config.toml
dataset = "simulated modem signals in the audio band"
train_examples = 78125
gain_aug_db = 6
arch = "crnn"
loss = "cross_entropy"
muon_scale = "match_rms_adamw"
max_grad_norm = 1.0
max_steps = 1300
epochs = 1.1
final_lr_fraction = 0.01
warmup_steps = 60
Rows from block 5, named by matrix and row number. Each number is 128 + 24 x the weight over the matrix's rms, rounded and kept within 0 to 255. All counts start at 0. Numbers have three digits each.
# weight_ih_l0: LSTM input weights (gates i, f, g, o stacked) (model.rnn.2.rnn.weight_ih_l0, 768x384), inputs 192-255
weight_ih_l0.713:111110079096136128158137110121180127102197107139124122121102156125134127099148142160118127128102101089114119130098104104086145140145117098107170137106126138157127136132122122158177119168154147
weight_ih_l0.714:128111087157156109138155101114144156133126090159148078191146132098114114117104126120135119110138164134137129149131129155121156162124149157130143145147097084135141129132129102149100157171120175
weight_ih_l0.715:146124128101114175100127091132098146139144157122136094184122146187151153098124116152136148104108130120144195153165117097151100158137169139115123125100122107165128089109119079137111129132106131
weight_ih_l0.716:157118093130159117135134127159178137171115197133149089110109084119138152123129166099109134130130112092084106154129132111143102127100122144116193098161125105161108118116138105125154142101151109
weight_ih_l0.717:137083089108058117155120131101065127124178126165115134126126157142149122122151100190100136134137117131121106117117098085119113085172109105101141115150129124135171142145146194119140103160138129
weight_ih_l0.718:133142125103137125111128127143112124148148135184145095180124157123126089154136094151103111149141142133162135143139180089166126133123178107139165133120151112163129089210121134133120125111105139
weight_ih_l0.719:127107156167114113170117125147117116151095104120086128164132165101118127137093122100114088135135101120125153118115175141110146134111129142108150122136128119138142122137089121129106133183116126
weight_ih_l0.720:127101108082093162149106155065131137164124114137169124103157118166141107066110138129179081105118099155114148151112138153099109088111121083156069140163138116132135102092115124087134170141136146
weight_ih_l0.721:137152138103134108125112127119121161096129098142123105136081125109088128082111155129070159154092103062111141161130148125111135137116140166135089124120084124177105149140143132164101120107138134
weight_ih_l0.722:132092121120192139129099154101082112131126123090132105155148108061120141115157122109104119129125110097151131132135146171131114086104054137144158143128144135133095118105108109174099124141101155
weight_ih_l0.723:133114135153157103131103135121107135152087103092127091164149120129076100121122107121141118128124094095119130142131170163120112143146154122115122164143120115133138135123126111161138113192126140
weight_ih_l0.724:129151093148126089178131129179162096160108078171111112137099113155143167141128141168191079121135114127147160170159072097125089108114145113132124113160132133123135101080098121106114125148113162
weight_ih_l0.725:111138151121133127142138134126104101118162132146116166135141133142138116141132141105142126122154124106132149147133126116099129123143125174089129143151107137154138123144121113047096114132122154
weight_ih_l0.726:141112132113113114103110152088178129166118097094150108109103128116169135121117122083115136115102138137163172114133121119132126118147183125140131133119088144111131086140120134091122092126141170
weight_ih_l0.727:095114111127130128139130110132091127134162113092155186143124143155146115118156128135153099125106098085103083149145117113134109152120101172153105101129144138113092112132126087145120156127158138
weight_ih_l0.728:110080121134148074122129118117122141126120067098116111127105120161149117138161098120136136153145101158173087163119105091156152100131147107113111128131096143143150124133153125105120122125134163
weight_ih_l0.729:118128187150129116127138106127111137175130108137150100147135148138141135148130122157115144119102125102146144151137172149159092084143111124094158135138113118117163132122111110146120093162124117
weight_ih_l0.730:133063130094125125139116091184119179110145126112109118096125141112139106151101144142129126152148123114093117135119133126118184132122115119151136156131103126131098123127111084128126149145127085
weight_ih_l0.731:140150171141106117171123121119099154134160153123142073122119127094133165128136114171135150123137148158166129145116115118150128141132129152106127122146145119142133122108139128160124132155130112
weight_ih_l0.732:120160125123126148135161148128116115082117154130138132159135099105101156104093118127170157163114142165117104146147107185146145132174144165158105123111108126124166129129137122083100153138121105
weight_ih_l0.733:110137121145092175103113128105090106166142125097155158136160122166153105130091154097150128130100098142114124125137124172147128138157184170122124091127130166103125152113136150130175116129150116
weight_ih_l0.734:160137110153137122121144132142147168166086124131130099177121123086146129105128127117161090154135117093133122125138183128154125113139095073131148112146122127162149121137159065144139140143116145
weight_ih_l0.735:176139129146107102128166141155118107138138085140105130108121087150150133098148131121125106151149149132111115160149162100164125116150107103148123106143084116133119101115099170167142115181156154
weight_ih_l0.736:101128114092126128112085117131086141136110152155147129155097091138138131122109128101139148131136146158135163105128162129130143122107135110123092098109111140129189100145134089147147127155134142
weight_ih_l0.737:115135144141166156127074135159178153129131122129142127117088101113099140090101130142089146090130094079090094156134151095107135140117155131131103156079141125132062135152129150132109152149113125
weight_ih_l0.738:137130169104153109163102119188121124202140123146112094142118136148142123124104114170146141148123170068102163126142105137144187149142137146133092126088122112167125136160127160121127174125112122
weight_ih_l0.739:114081138135136193118121142124156091128134104121097118144120135166148130090128135164124112096116157114153119120086077159136142133095180119099147145147125130154118153134121130129168146115124113
weight_ih_l0.740:127134133134110126116141109143082097123145112141150083152120178143116115087155180140123112143090150132130128107134146146151126137096139146126114138103159122118143160130126104124116136104154133
weight_ih_l0.741:116110113115133126102172142112141136110134133105114155149135154115127146106079125104128109150122110100130147164122153057158130131171128090096145162150156142091142135103115111112135098131112149
weight_ih_l0.742:096108117129131134090131118075131133082151114078157159094150167103102098131155125081130128114137123138146122176147139126171099129088138115127103126070163130124093126114128128151172126127139135
weight_ih_l0.743:149088138146085135169158141146106192100123110092152130118116136137108090119112162114147109110095131127096168111152142113123131127145108136131197130167101100138162137130120178115145113134107149
weight_ih_l0.744:140094121121187140131152123167105137149133153107126136153113149129078126120149114123101113142135155137124089135121105153128109146105136155129119142160161127165140153091113167088134076152124113
weight_ih_l0.745:152117115090132143159096099157103057143114147125142180125109148102135162113112149169119105156122135150103146117140090142147100139123094139123155131135097127096114088083140121137153070101133157
weight_ih_l0.746:122076115105143125108117137168130124159109142084120099138068090101102151103144103086130123125135129126114143129117130077155157142121074100119151127107123090178165141162130119120106155143137140
weight_ih_l0.747:126168162109129094159148080156114141077185117140125102118167146148098149152118116108157124165117158125134132110158149089172157139155104112134137125126099146117100136093147129139138134110110154
weight_ih_l0.748:109167082104166177115100120092135097087129114140119132164094107110160127150125160126157122119137113162109114110082141142146175141111118123141120124160163123157122113155134126104106098127106120
weight_ih_l0.749:143134191114124117138132111092136148111163158071144112080158124167106160193121103145128178133168115135159120109120165111080114157131170093140066135114090109133145123101142104144098141082118147
weight_ih_l0.750:124126093162146092132125116088124138122137155137119152145119093164118154131121115150077153124141129085109128113084152116114127162132102126156134100086106139123152169139156070122142134134120076
weight_ih_l0.751:111144147114092144120128123116099096114176135116138117149148096118122144114119098179103144112143126145114148080158156130143089088140123122135113113148121139113156105131109178154131086105126109
weight_ih_l0.752:106143097108125100079133141129146135161086070145119164133172138148126162163153096110125093110112151115163137156190121138149166106141141119110141112159146098135115098147153147087131119125127121
weight_ih_l0.753:109128077134149134123150129169139168124105112127122118147084118129124104124144121109139148136156122161100129128187118138117165127148100158141102131121142112150125113153137180155091126159132107
weight_ih_l0.754:119133145112158141126137125135158100129124107121115116116133107166070127149123139108132131148137127115150082172126118077130138126134113091135113124154138145133125158154111121125120146152162140